{"rotation_deg": 5, "activation": "leaky_relu", "blocks_per_level": 2, "upsampling": "nearest_conv", "init": "xavier_uniform", "muon_scale": "match_rms_adamw", "nesterov": true, "batch_size": 128, "adamw_weight_decay_other_params": 0.01}
Rows from block 9, named by matrix and row number. Each number is 500 + 40 x the weight over its row's rms, rounded and kept within 0 to 999. All counts start at 0. Numbers have three digits each. After the name is the row's rms in percent of the matrix's.
# conv: 3x3 conv (model.decb.0.1.conv.weight, 128x128x3x3), inputs 0-12, a 3x3 kernel for each
conv.4 105:503475506465517498414449431452482489492458507520498500543476489466481465549466446588532476462543491474570483480542515501436439479476469512476467547489467495461495471494443463403486481512437505474476479467488513557463535522484521538501485538522473554511518570531450486548545532577474470545451539540553508439542483418553581461464510519527508483494530487
conv.5 098:478539500524558567530515462469492453536420548556582470445481521492491590505497450571459505573492467473562484466481516443503534534432561452465412513577505556620505544535473488441502515516550493531518496492460497451497470517590502507541472494451574495544499469455563567510539532574576504498586548567544497496486582577499525472530494474536503487533528561
conv.6 101:432550494544501540534533492500536469436536487512487439491436479468503561482461472511539559474505535482464474495469588475475495524458427477484428452471446455496559507478495438479473461481539504491492409476424485502492545435438513558574500460471520525492497501512484437411523537500415586485475531457510497484499485545435453422529528549538513520563497433
conv.7 100:471551512480485493436522485464522460500605414565600518552569494531417499495440538463531593441514488471458491527468438505538529583489492505520478461525543486509478514544528491497468416477495521588540495544459439543575539485494530598468585479483482487484465450522419414500463524491477474483434470488460518486428496530464457533475433504522461534529530518
conv.8 098:486527521498508498541522501486499478547508515481525507501532485508530494454456508584447469554454443507448510482470485473523473489538503456470508469472483487497515523523464440466498569539442515470591473529487450547487549512437460412505451412537460472446491483494477531516481527491501481493450507533522501489512451530488491524557556545562510529551527508
conv.9 102:473490496486501556465501492505515485396478502530568572464539519522475496510483471442481538448472521467420465431470564440547536563595429505505498513504547511489437533570507524564499428518519462519543534616545516470507476517455453484562526502554499509523496498483597494536476474467476506402542576582556507499523472468551490473529545421556614493442442402
conv.10 100:586449457529512496494458445483514442462525555457537477516494433540490528456567527534539452521485443489486489502533517485463450486433416434489523478531469479525515475474499407555521417518521440516494457496425520534604498501574505468492496500415508517506466478436506486450573508560507476468464474458436501506513517448486500431470500503551486499533494520
conv.11 099:448562517484448506452487468520517475503493514470474520468553614514502486603473454538461528470503494494504489465561486451508541517505497497459552499530523488534494445536553468482488578468566520480500487455455494440521559540523520535431515497478516518500518431466569512435457509444556407472576538407557471418519459516494463547467457494511493464502524500
conv.12 102:523518460504521501483472455495501520522507479529471476467443447511496492608429479432506477531492485448478485474427416557471474466515495469455604448500574457497481519543505432458453455445401555547464512503563476520524440527466526450470582479441503517433530545435479500435542530499450586459499502470466461487473482497501494500530512515499533510498484514
conv.13 098:455444512503480461517553482559493457473476493529521484529492389495505507471490494436455552506485514484475456502509499464509521504491561417466527462415467524463449504496556447518535457542517591499464575462530565506498557500493512493417470520526513490429503525561545490605516515507504519502525543558502490452525477433500566538520522577520474490513468495
conv.14 102:426523492437471468508488486436535519478462498469473472516463517478482479498559554494506498422467468461524443484478458501559509431451519479480552483540502541517556486476476514475467485515452518480513549530549527518532502509483522580530566549515482516515453485506466490493549524494518558557446488531521491463483562586479457510515547560537507525543459431
conv.15 102:483515495461507502512488472542525505524495503467472505465452495469472470564499460472548479424456432456491523476437475568462417530526438480479527499536474484478609533484488540519502477415457526527494480509504493554554426503544491518534535544532519510527508523468512551475468517499496541481448445444505487458494469504461506498552498539538490508425423446
conv.16 098:431481492487492408481493457481518504440475470570510508421448483462465458499522536503488480535438450522536520505491452455470451523470455564491466517552533475570503475524565440437450423521491497451457489496472478476520456468476487541548499527550492473466465467494495530502484506570496474475460448464491475472463482488446495531536542432518559504524498454
conv.17 101:492504590505497505502481447535513506532548440500548579466427512496508490513462525461510471579555526570502445481534456515480539456550569476417473553477480537549504526497518542504442568461490489478462435455450473477439546488521502488475489487445483488486504499500506487471514481518449472525429506453499495476535499526531496485529523447561497516522458500
conv.18 100:496464441475475394490496467490542511505502549464537514473533620485552454460506519484480494494459457586444530522435425456506452462521449461486431447535482417503500468492484442460394465439401549499533468507558486482535475516501554465462498468497498484465464498477412576482457522509501526482494533463517505557452505475477485468508572547516544516442483482
conv.19 100:564560506417458491497475493503537516529497522548563437552523463505504477480565504527478510524512563580536473495486434512466521572515493459447481508446516498570590514569496514491400495461426539562459525504509348490520496476481526499430433533559504481516477448560509536534532469546463457553449513504517457505473496451490548511468483525457429479552508558
conv.20 104:503473509451514561561494426505533557562553510464405413537511494539389409565506522468474463445506527501527526549529551580482437472531469502543554468427508510484533507474491539495532485519511568488468514430434478446453493543552416453502584483484443458504464502467453475470527529538547546481444502476496478506528482445496542502515549484541645583417404414
conv.21 098:490465503567463485525510503508531539487500499482441432533469556452499514528446481511494563481505540471470470423567463469519474515464468448523487513561528519497476498538538478532531474508492499529433488532512428426458431487558457471507525510472510420445533511479555484454544449445502446501507509612491465501454524517443500482500530567490428526571457511
conv.22 096:526520450547501448451453505543468462533512461477531391518490482463536497424520516528540553560523457530471510480478505435480522425456548437476459372466570484480526527492536505524581594478554482468540459493473474531505506450469453480527514500534484450489445451491451512503454458492486534571496475607515596530415466515480486436542508514470416498470475472
conv.23 098:444472438456438454501495556392424464426458459478513553531568548511571490474529455452444515484403516548480426446450441466511494426465511435495575489503507515528442477443413480466494427545617592525517517452529528527530480440536465572489540570431516500477512508519508555527511565474564532366519522370498463508527595601486491539490550495571587465459501415
conv.24 099:530491507424460450487406525521476462583492487471511467477535488611512490517510423522493529477427543470474542491488562409494497591504519539483504526486478563470500545503426498505416431603491494490506437427494454500511474511522432518468523529459551522502549506447517469507432514444523536489522466522519509478525496524478415394497503492509489490473455470
conv.25 102:542522471530500482527508497587522480498459478526560533491496437504473511479451483482517470470479469436515588438494484526465465559480476469490542483491437469504531578386487480406481457492529491498545491500514523499506499527492447464416500510444524508475541532463586495486665509508536509542519513509509477471468437449537484531524478484548453558543458563
conv.26 101:493507459523470488600486454596420517578503467506482508504523524489514496522525473495502500477515530451471543487515518455504506510447475412470534467486565474503534571502491512417412461453467513430526470492495509512518468523490501531504476496441467461506475486483514458469488467506584500478522555451496539534499472505523528478458495481530547526540496528
conv.27 099:464538482481473449502489528508475555492505575526484502504529455508491436458462434498459479494471530459525499465577476497505462496538516504459472506502469504488562513536517455525564416555492480537408524539494494571508491533560549532486539461530494511487454438451534417532449459478543512430541535502500492476531594567505528511490506495488498523459471541
conv.28 099:501518515453444454510434485468518443525538514545462478471471547474456451564551588497486474527473423464443475470484552519486564482490529479508464478468458498497470435504582494524545480574500498513530458508521461468459578537455458488526523451452475488450454477484530509503513486449507478479509497505452491478473438486473444514464518481447544539533510514
conv.29 098:517526491535475476449498481506511515497507415487531481488432492559596517391564456515455439539504485425528509499470422477480455496521468513472509473581523510494556495493491497487434489471482476522462502503526508456507410477454452506482567593466470470512557502472466562512484523497469503466538480473544501440496472530508479550500455509498391546584482559
conv.30 102:566522457462565563471526542491503528507587505511472450546541437541510463511493473497524481472511514524432493479508565557437503560523423510500497494466450476476449472512517511423464477476487561487462526519465445502512430505505430515472458469548489461503498465438484433442547453470529532452483507503487520506452448520488462510392428445456594575487478569
conv.31 099:472547495462512535473536590487527542466541502485448490495504540492463501529488534483562562395483476448531531494449486403481498473519460444480520454519455521466435448451496475505495490541560501495532452434444473527484492510476519413464517500511466488521443450479516451473512560536518530567497500659475519391503605506519582504512483441455514517513461489
conv.32 100:516470465461492489476485491512533489511527457529548480533544512553499566476538578450490526468505499485544483422447495442543518472578533432455461544525580587582550465533510460541499497531500538520503548528478544495608578483502523502607444553500486516444491507448448471497517502459510569523534516471503553568480488549498458431535489542505444429540536510
conv.33 099:474470527503527431568487499505497545538545585471473519531447471523483481506455496549543508492475470434519506499483542522531500474503463445471507438518453509552473525507493487514487543512470492588514487530473445448490515469504519505464553464476566514511538510511520479534493477438545592435606595469511467446462464421476506468482468489547463466477474518
conv.34 099:402475569561485524472540552509491519493508466479485508503504501472482491460591519468525514516429479485485499514484535462514458509536551486501454487475402481519473551544525547547460587480504535458530488522526505521431485512442484497499474456501467448515508517552497481478557479417533554586544514542513544476489574502498502516512453495479467489497485463
conv.35 105:484487495479544474486501579472452439465538476497561526504461477555469457521534494537480471488469376466559464488530569498477455490532556464505474518509452494491537473438487491422508565517525521530468520467537546496566518528605512505438479519492488509465491628532458551546503488457482462484508503488543499488600507412565485427461489495488527496495499494
conv.36 101:492432526514472521485501448475518502486565431435549426472579542469481532505486389458496504451420531522447515498517544481511506420477491553513490463423476519490505443526521503489590524422546528501526523513455433470502486495450462413504436543495436497455445522471477538450503487494434472460569493465481493533475438461521512480485535497453478534463516527
conv.37 099:406511477489550546506497455491503536505519429449548531555470498502446484530401420445563488381507530485461462532522483525503414506511406475501518438530512412476500430533487548619520476551486487520496547454490554494482464456467486513485557490478460476497471441483422482484388450430505478382456506549512478408487449478507478460543522542529453542531442468
conv.38 100:475454482544474499467451439472545528469537475516520547505487491522510436509569425468436489526498531502424443525441553519444490501533516525497489493509528489536504478489519429541526425427520531495560490462544471547469470526476564461488518535544537497454499513479500476508542583524471458463516536505509471503454514503450520496581597497582562539488458469
conv.39 102:505513499479445499474455494557505491475550561516498554480508532500471520498427424493446532433478486465511597443514506453470475502474481452531608430456533472534500509489442443472508400575510553564586499473495495482492561546557496540539529477491479464507466510477462488506535550534492566551496463537545533482472503486499444525476554550496519468491496478
conv.40 099:429481505448495461632519475575531512467477505529462481455418452520435475541452521481466503476510454435550455512510502559525462506468482483519473521498516524510475485500453520544420472452480512479481431498525459582504497534587465522542463558487469521512510507497543425489559510527466508507490503488525543548512488486463479499489513445505504476505521489
conv.41 102:450433555493470571494484590486485598502441589526498541492471554536459502536514405524535544502474386467469492551520508544454378494479517483492496432444518449438424546533491504464570473438552511455480504514530454479529511463505541536552499452414496513471539490484498501519551520483540441451567495459438468499482469471471463514474543541479529520518492540
conv.42 102:457554485498482475517496494460560472486419488474421498495528499466520527465506448501512482509476536522508475496498442503546501461522442580469429480494507460452521506546435562544462517454490451478500473515517457461421491510516468418486473562394528482480511509497497522475515575468478550542468451540491515518502493517468461439538503524504502511584482479
conv.43 099:555526519510515450583497447504505561537576483469496483511525472531483442511489445429429501566470439528473574486494574557505472510542451459427473443480454490480453553478482466527524488524546506392483497504499548497457445482513532477542506458437462449467515434446476505546535478453516495512504500472486479540472530465498539455493506539439503488440481541
conv.44 102:531445437458512508466456505583467453490472485475429456566441441490518492486510480486520512516552509470591569466550500542458527590521460521490527525529468444499556676533500536469502481413536470532543502478466480450475438528527463479466495434459515482483502504502481505461567465471463524491503513523472514518497449511499461578465518586433482511441486546
conv.45 099:507494546524466548546548534431497467526524547485532580486499530549508521492476536557486505502471448540554503557462499475475490504526508491493486495536485488547412508480523552535564439589477468550493500506505518458456493506477479474527563532619497524448521588544467567588509558566471524573443515581506456478510509509505493521520518485454510517464521517
conv.46 097:512557556545539483465504531514534536368403418476538501455503483446495502499550449551451485509485506497471517520473464519536499506498494494547508485550472495488472455532535395497519459507523522528456494522481500507505516538506520508440501524489498491482473424430494473474503507504529555532510537507508504470558550500438422438493476501544383422554495505
conv.47 101:455488514500533484485460520431486501495561513489472568493455422518499482509515505490508472531532504462445551474491474567515545435472524457504463446507468429528521447448529482477574494533517499495420469530527493443397499565458473518525436509495478449448465454500467474492487528498519552431521441545468534523476486449473541507506501550487454477504488495
conv.48 101:475497452540493516482465547495509501439510491463508499453425449451516457484531500462506485538521466515489468473462434470487539469495475539454525486463495463488458513505499536509431497479524511506557502461492487453472470472522496443555502559531506491556517554549456499449599476684528535632456498561447490484488525496481498483459464455468515543489551506
conv.49 102:464448503539588515577509443452500493506490545467505486452545478513441471507489560506535517501540513541531478482487489487472475477463527458502485514509502484477503494479505559492496556511548457473529470446535501459506450463544519459497452433437518504523420453509487515588518540526493459505499497522474464560465466473470499482529487526542468555514446527
conv.50 101:372571573509464492525460438475524478430518545529486356543504456491504501504461499522526541513470525507440511468506477584461512460527525501494534437491489476504474509579515499549500479500489512471508507499469479479492541448487495509519463451450465516554482508479517512478424502481462421528555485352519478460485482451546523476546501508474496520459489500
conv.51 103:551460472458522505498499487415500507568514460433569471478477440399488561518410439502552466441518433537499504509526546426573433445486506467522485460545502440470478463437403540430435485409434524515499437511488422456470500485585553528469519460523488508457495521559508534551457460519472561546481474447539495463480497442490500487487519547469488514502517549
conv.52 096:553493461520495482525476463474452420510439475491423482547413460564539512494480511448487507526554530513536486472603492507521503471477485500394512507413525549485557504497502523554477529551554475468485494465472495518588539412479474381389482435443500453408484437464479480491509499507456461506493492548522509442506457482504461491529518478544510520526470401
conv.53 100:494564518537495540494453583515489463557534535519490520510519546473383456488456566593548547493504504498502470459538502512501478425450479469527564397463540470491449566504532571508433438516539442457547512517528544511503494447450471492530510491407448485465525455512472504473552547538513469539489494487420457459482477449489478463563550524517453484493482455
conv.54 102:557503541481489566416453446513502458503508456459529552562514476444487504465520486565515493548495496549489502493455465472464474502492475521513433547512494523561467547500497535498547497510519467491506574475472470492527492503501467510548438510464489534504531525474546542495472559517449515459516536543545497522534521451542528430490507500506489447512530534
conv.55 100:512474535469481532507555490455446392481460535556453513480507461430510549554470528539553514532501483458459532436460514464448415497477524489534509498513485436436477425460462465458518462482460523489464489512480550459523512437607480453456535471508507517524488449526492492563417499583549501511439533539489499475469498406513531499490479549539439519479500519
conv.56 095:509476494491500524497467504518501560571520516576515501516535536467503407490480507443486525497477474477474499513548434470466453544468445492467481411390453516466542501518563507454491477452441581618588480482489437495521478524425486493510471478527480478511501484537504526529514427432524495452472446482423467470391419428511475437500508475496515481475516499
conv.57 097:557522490466493527445448400450490496493446427429542513574405451541433433458528514485486500459522464531585550596512579542518463507483458546492496436433478496472521514543522522486478485492443549451413532446484538517558483457489484463528442540458504535553455477478407422410539514586492459466456520522474545557493514474422507428570482545499455481533459502
conv.58 098:463451581467442538535520534543478500463480482493514405479451465497525589522482515469492486464509509445530514574486514520489515491479513510479474542458485493503500537444465523518526541532556502544458533520469563509517496478515487453469523506493480454480456436441453485463477502536507464498550448407484522486467474505459482487516558593586511565492477495
conv.59 102:440480560530439494510483494536438463521527592480507498514461469495475511445424447482530519474533473551559469560565495518514473524495509468494520530529511484484525467531524459571572509518548537580569528597556562571499509497462444394530407488447557480487519493470461512520553508482472499508472501488576498400478501468480541578513488445524523485439436531
conv.60 103:510481480480475473480528502525508449491521495505484525515504517505416458561519517472533517467489437443502489526437546430427571532497481438499453494550494504507497487573494454503507558460446550586485485549532559543525528445484574537434534474529425448521461549545532508455554479537617515477597550485485529476470532540487485568507471507507510543484535491
conv.61 102:450519489463476504573526494502575427503505536475543493598561513535521527472514512493550523460537492432479452561516461569513487504491487515529561482485560533510540447546514484515552542509597508536466524529480543569500525520472506545511536476471508475455475521494448514528537437454536563510462471501432414488540556518458565466472470519510493517525549520
conv.62 100:559455503455560599441490508536502538551508473531525432486517512438495524500523518564536493495502461436562462494512482495470534511541564563487507541541574428584654519541576599537532530495466448518491481458506542445503436415477427462487446472512469505487495546521526567529602499563541467581447460465471482493525490455477501456508459494542504533546470466
conv.63 099:508568539548555453465445466487505502528508491531436434489382594466549485483478420427480480495482475523486498530495413501432480503508497509499548494472479470502482554531485560559523536437482492497443548439421521553446468532484501446443482481518556480526525543495528525446533512515468516529465458481560481444475455533500500461511494495543449466461455496
conv.64 103:471466496443442507564479616541467481563460538516526448497358534492511567404509447509576492582554451462491541462521517490488492519485469503496470454451463521497503541557520540500535530451458530468468510486400497566449482485489491531467517513559578475516544434518531510481555469429545567534503513506510494470527455432562480475515545465434539484425482411
conv.65 099:478449463556518526563520517503498495443494470525452473546514529577536511494426487521459494591488466547496476390497447539505508541464488512482491523464469501467524485396428429471521438530553518561449480567504477490446484551471524490507511448485460511538480495496532478465448532483583512501423484549502517572435544533447503547498487475434509544438471526
conv.66 097:426444470427503481502477513441550491453504492523521567472483476516485495517503560469531499505435491480525492513448504448447483487549597487487489480505475441494568460491517466557493526552577449493478495535433524482482528484431514474391498452458505475473481513478483502496520480438525500480530530554475523539466462450537517490497453504447447500531481512
conv.67 101:498472511493493489452522508584512490501495438465462399502495440511508572429585496476448511504482429485456549460461527531456452513504425482503502494492484451515461507547508487438502475532547510505473526506466447510570511515628486504555482530452524533546508527487505504474504559615507514490491515435504522536522500486516450501486533452475517472518501501
conv.68 099:528508497475528486475504457466515541466488470526462424474465478406454514548465507535536463480488460520490479473445530444451544453519567501477430439504428491507452524476540526461516461568533498465507494500513516570526510543493516532606591456489471453471459456465482502503488510509502522484542463487435465452532578516451478441464481513456470541499524566
conv.69 103:440457532415529509551450450491449511541466466534468504466481473510461518525531509483445470584477435481524507451496542502502522523564551484483507448460516516563436504533518448539478615526520520508539478524543499525480473505459474486583519551514488465458515535548469458487417515472550452485596499563516447477507479492475500526474522480498540496488512551
conv.70 103:483457443496495475450479571498470544543499558528534476502504499473491488537489533543489516476478480512583504492498512520536503532471520483516435493497509504449542473445450471484579529478567520456498547520530473454504486461503520493524527479458453463462493482463507475500513540498490495501522528542562502440465469487524463538460492488511509466547483455
conv.71 098:491525487600545485502490500505581563498520475465470455424499577526487495544444411541565525571570473488441452509527495512443414513466534528521422561586556411555463518548463521480475504461496455416438430499515538460571473516504460485486483485521424505513494545510495460556520583511482514553541586551583524468552560497530496483393433490297346435448424471
conv.72 100:473551410563507514504505500457547501434507560598477576528508482480475479462492492498550505542446445521518451528497485525505543469425490465488494505518508453512528505498526559557460492500449396535512463512455487505537475521479495524536482463464498455477502521494511476500549477474451515495484505559501484437501444501486447468542530481480494479491481444
conv.73 101:538473501485523511486537526484543621465518505424422463495453425480494378429532563573479483530500508550493406437516441442531422505531471460491494489501406473494445447472514504457509497479476570483477476473461491556431528572566478574485486508559475497484476526501499527519498470538479565485443596571452465489500493510481521482542479503470473492534498475
conv.74 098:524551519535508483512483452424469519527472533542420523477471472488498544517531512470498487493519448488446440514536481485453465434515536489440587519481569483513570539555529467522514415496454483493621468514519514519507588502544515648467536526473522538558522519489487485473576532437505472455462478528541528489558510494459488504524520506540538478457486513
conv.75 102:509492453565492490514524493461580528473523538443430513546468469562526558589514545530489456497508560416481474515486486493500455468511563464491543477522548452515542526584582456500492504502462502571511474498489569545469562517528500597538474548546446519528468517579453490513540488514460545545514509468470476490495594508552475528478447489528485503457471493
conv.76 097:462420464536432495495525443477495482508484489507480456542557532512475466496465497552413468524434514461437531507559478531553502512495439584597619587573528501491417478494474499472484460450491470409380517537515576510546475431432534547535479530523468501466443485471444422493545490520503491512425498492520462511511470532484448504551525534443462512478482511
conv.77 099:452439545542465386460446482617626508494475489453540537497518461504516452553473484485531557432508496431466554424511535527500510582539501449515483525462453490528495482538472470488502422477511510507439500529515462523489473436414488444486458436517489521477493516465481477518472530581459512515444464562517517462548508471504510472593531601435394527434416537
conv.78 101:436516489477494505407493509504495426465456526482563488432485444507552542426436492526498480514502504479505516478440481543475468549512501513472465454483463478478500533447429489516512473517560489517462427483448511580486470512492453459460500496468469502529510504548437471525521509525466491470512513516490413436513510496488500447524509494496503443551530472
conv.79 099:508528510493471495450468424504513470510458489524460525501509473513523506546477464496435511510494515479489502444470490484439482506427474496456429526497502486467536478543512467449508501504431411511596415574489523483466546510419509468436511448513560481546536515505530503428477449501517466495527433516494496536476479485458483505484529570489495578474404479
conv.80 097:483488533520452482471462441416484639529419497512509457460473453505464441558415502501486544493477503415504525501540510486540592516477579491432419508546451476530440539466535488469477464502525507449555479492568542477498475553583444530541485507443453461540489434446507412441498472496566516479523473583510516533507468492437449486534519513494408426534503537
conv.81 099:491537443400490489483505477500453405465496524455562538458445492413480498500587532461510550450474468467489474526481535552469495526463526515551467504526532475516511486484491537543465493461463459516507522536427479515527492412531569505493386544510535496422549527485530518500599493506477561479469488478496542509563521434488500459506549581507526555444438427
conv.82 100:423500505491500568506518527488519569466444514496462572482452430488476498505550478445455495475443499476508535524481502476495530451546557416429504525499493599553516562546508496506477499501399481464497460541477495495533502506520473520482553464505448485534497480556578531570423472510540482583593514516433503526402446471476516489503465464503473527488476514
conv.83 101:509480413509487539530515470490449463442510409518452486438463478458537505555557412428515562444506534457482493463509537527510528459450449475440544504483535439495434459523479498487436514470407510494547528495590524500483474546546509546511554509513463464490521459458492482475504505553550437476451464532524485467523465441500477465541487440476474404484525487
conv.84 101:534489571542512558477551497467510630480518541515481387483524418537538434491533511422446481536485376485480447531455441501510473485439431472497447424420442446471439436544478454471486467555548534546521470557447454502468557593564461481537467520466476488568499511550534533486481519574475531521466480466497456546435472495525489523465500539491476482527448443
conv.85 101:424476454456470484523482469464481527588502587449476491518531518395522504500545521589524514499482490501473504549533480515479500499500439485602535498514538489454475456467548497489480482473489481527536524519513533549447416541519488532466508466498499477496489492481528523460460511583466533520467531547504461486517486428443497487537503468504522498443462476
conv.86 101:403449534528489466503467550430506438488534456479465514474486514560459470520471482448476506475473484473505517481529574525550463451509505491520500524565493531557498471449462474520467419529547486576523515508458518469495481462659484530496476468568398479511478449470538511512460466488472483519485542585516495431447462461507480507477462493490423482523516516
conv.87 101:529520497534544540536492538494496458441456483504512489546530485519493490456443585490508524505510525513496464470542480489534450508485481478498455503451495480447513506593510528522507517520465497510419489530488470514510504467483499522545550505483479468499527489488539418431564542527508459447490406514443467481470500464487467479534492502579492476490496503
conv.88 099:438569458553515478531537562496509501525502516451518513526477449425456414521484457480543480500498521483458465541470464576496480483495487514490510464525532484502503481409529534541438476567494492488499530506504516518537510493509499497519482512467515494508487500473462511460579583472471543424642543388547508461466473469471468487516486526484456531502469495
conv.89 100:504505487462442550506512560519494446561476476453529499548534539504478458429513464449485540477501506522472396470491515503436453474491498497528457509562535494542511512471415480510509489484547458485506471585458559486483532506514454477497508605562502534468490504531488472515495557467468510458435492435524524606485436445514499508483477459536504464518547531
conv.90 101:435465520486452491511517472469487429482540533534578490491429517442462484496485474485540484503475471573485507475501549444513560525509495524461478554459537507507429472561469544466591513488542472504516493509534469475472469479476526485481517524532466414510502438470498563433477524519539476474497485499448497520496535532485481485459427457471477422503490498
conv.91 101:532618525407503466439464490461514442474517446498519470487547460511490403555470424504528544495516491482497454422461551435524458464465494497529524510526550496483460658572495530490504467519446462512524464601541537561448450429566451505581508553498495547537445496511512484466488533445414430540462413442501529517503510473480485443458548575474527494455500507
conv.92 101:465491444427485442484523510573471473488519522467500507515470489520482496488489440523521545448517517514488527442510560527476478512599562375468507430505519421486519486466472556450486483461575450500492551546474540516479470450549474500460516472568401490474476538534470486492496518519536530567521445474466533501507536444520538535503476526539487515513509541
conv.93 100:467499454393570565542527491439412525422503487459562499460506480505524527469484520492486508453457523543472482414552497469538570483567467475484437430480514520512543467438458512529519557527430522495509498498507541433497527510538503533477484497537497494473440453550457540560417511527481495529492473463505555479487489490457486514493461502474472472515496525
conv.94 103:472506499578538524505515453548509446450483498507506446518586502471489486535492527549481508513513497470429531428495527544463549486499488471410442537497510471535480434457522552489471527428499509484492578538455507511569481519493507566564437554466514502499548481511471513422523494539488513501497554493488456486493508609496450501507475538480485516454459497
conv.95 100:487513491518466501521510442506473548503502583585546509455524530437482495452514506441486499507498484584586570493505509528417481638407432481436496510457502536487471510547495475448479451463487536481477595468505508408425492432544513520525531492466505485492507466510513514409528497447529497483471426518546516568523466424489496464581541496496539545519472477
conv.96 103:552503428532501481464475512432502472529485489521457514473462461424546499484524522530510456566496486485425474520482446513485500439542481515515514470485503513460410468542485489518484463556485525504442554522501498492506446464522560513473488433478489465512499521465450562579490520516450502523496577507435539446528478475518518436511552479519575520518517446
conv.97 097:454465538498505521465481518447469496511517469426501438498480481485472523410484533531574464489525468477439452484482545417441566389447597539477444494618511409580556526529548476445554517460573502467515556568447453535530465508487466554494500523513450452469481493524491516532471528461435497477450450463484497448460491494488448467489514467524569522449468483
conv.98 101:396430511585484536495513488468430546469521505539521569475525579473553460463535457508466480545518486500457445529504563553516490519548504455489538483505508493519475478468474409519456535493415520482572547485483498508505505482535468492495493496542477485476493511485515438483499480493491494530546503474425446518486480456463516485509544477478531520484490462
conv.99 102:454468481528487535587514590550561510486502525472484469485544503526508546493446503525486531478516509530606518555587570540516569479526497464550470462546512500504508436464508498497449470593579484485493499522463481477485518579469553513550572520546449506515444484490474484537458483388559499568473451536527490558491520509514524472515552500503472493484479446
conv.100 096:458488469409481512507550512431562459504489432479515471568543481495550471486571502464508586432411490458469506494448500447524512498537499533556484486419414502506480481527489581557536611495496535544549449489522430523563522497468485471523580502495436448496453489440463498483513506579435504479571537461490502451517501509557520526500427512484496507494490521
conv.101 100:499465502500511458540512539520434481480578557512560514481477483497529456430478447483491469454466480563448487475504508443460518511510497478521481495471506459448563498458514470459497493456487492499533465496627526569517503535472537518435461454515511471479488485491490467508496493510512480520455495480533501508490428537511466593531466342469603481437541497
conv.102 095:519447467434482479497484486561543435481477448521475492465483465433507497457555436488510476582507469549495455444524475442554440513489422541489443547505465516482493459545480495447443478474463479568540447490488548460480482409513458510499520511507492493476497434496508532486535519532547504431565527482514500494480456504504474511575586534499479475501475420
conv.103 100:419497647506499457520475478521470489496510446516535484511420454460485506482466529490499516489494503491520521555469481517473454463546512552520458469494437488491513511532572456510462507480424561519466574483516573509504518546632554483376550498593558544458555481463509465443497551546507469472490516475556497409492426423527495488472526527496508507503522460
conv.104 100:503483412504443526443456453529505466455459457505473494528483545453494505492477452499538530515523504509446472393444495447487491527525481544551492516546510476406506520500509556477477521548474560563503567468517501496490520497488475504493511475449518475420484394435478445470504511501500537530471527570426438543429444501488471484494525504459526537495481526
conv.105 105:448454441493455490537528547501481533578508480462434465467441506546449491428492521461480461484527490477438457460484489457505522576492416422473516513473502506458470445506525428546523499493550482483440494517467450517466495527482446484478425543503434475452546530465527473520491531509567428501499515488468490541479455518514546499487545520503484503488468480
conv.106 101:471462475457424508495499530562452499473442453518489478513546549574535514519414510526470446485509509442542523514433518547480505518455484482475458492466513495506526506418396520469451485522481574481412538510518547508582443435511494485571490499539490480486464480522464510530468482565509438547484453442451504562478528503562556536515476561481464527481469529
conv.107 100:549513494464506460502488512545478476479514469538589472469583568504533553522469554582545490468514459437490452442505520483471557542495566545502485547554560557535493493458473509466513479451579461537436506548521506513504515516475543506464521591532480479496485487511510544494511548511574474463497533453471457465496554548507532512533573612529452453509487450
conv.108 102:508478551486462529567483534510500512533532509555443538501461473509430451483490575448509511531593523488518428453477461517478500514576594585500491561563518566533510443462531474514493558513507546537533506513542485517525487570465547542513583533548490531515519469520550443458475495520513458500541441564501513468484474502499477534556541460535565531505481494
conv.109 100:492497546516476465527513522513509467511482485472496547420466556459448532490488530515446505526524557558556551499512499517576516528527471501576497474524541435534512545481517450445440565550514523533538563505559563512540489509526489525497470478497494505511516538567509535573533514533529476434548530503470477538512459459492463468533464459477462481525529546
conv.110 097:462449513537535539525501544524450486521529477506545508509461514384511468478488595476487490460539467526467465438535442486455625449522464464452530460564554419482519486517515596523511547570508541456492525442515517511435439460474518502462530491514472435503535498516534524595557440488563575526472537542505527474481526535497503473569424467565448507539455466
conv.111 098:521507481531514492519464507531494514504412447475466498490510477460499503523519481503507537500460553535503502507483463481497500463503522494436512484477526460467500520490522509471493506481529526482511540487511524466545477481544466461496480506509515501516478517496485494447507530522514496463470512455457472500480450468450432443244158272199113238255201329
conv.112 099:466504584543529469571515434468523439430398481473493525515559477472541484494518506504537488527533519463486451513456546495530466534434545490492526466520507461505499525497479484453517553504546539437467506523562526514509537583611515451526530504481538580609551468467561578543566521495485536502528607630521542530496545476529539501534469541496415481567447504
conv.113 100:459552530526464494519549528448538505494454545534554503471529428516486457463561483549485547496521480476446476490445491535466524451497557532438501485453565440509517444436528464435493478486590481527520562528532568472438435567448564544558436518565509453514483487533488577530474498464535509543496507472506504455497467428519477487414477561465483502532567545
conv.114 098:494488525499484492473549526492567569559517519517465514547532496474482516525425467508560568505490459466560493486474513519482504498564522518466526429484493512504530545521511540538443468540481547500528530523459435517490476487506519491515484490530452451492473441506500547485524471496448489560485540559460484488482457548449473478443504527493494560502468491
conv.115 103:467520571501531563502479444455502527442533567475486525566503453536491545484486498458503508473512503496516476487489482522516441542518383507487487512467515496484517421430494533517552624524424427489468564484474552453471471536580412500532535556487493531517534467503459487487433449487500429483515538489529584456492534479454505439517518457434518502413519570
conv.116 101:525458526510448493494445417660439531513520494414542539496396473509445480568502490514552535507570490528485516513435530496430439505469509534498475525561490471552515554480500556535448559474526538475548521512516530517513507460479388518544476531439455485486443477455508481505492407449558543590521467486468463499485427503487451451481500481435431480495486548
conv.117 101:556478452550502493491472522483515541466466487538449502493478483478540471525506532601572468465454546526492507496554443472458551510449471576544449523461487457457455532479480463484487446531511504532579488465626520452474390533458432395535450559534505523453516474503499501487519511459492464512544487450544451447519478488554509513557543495531559490482445521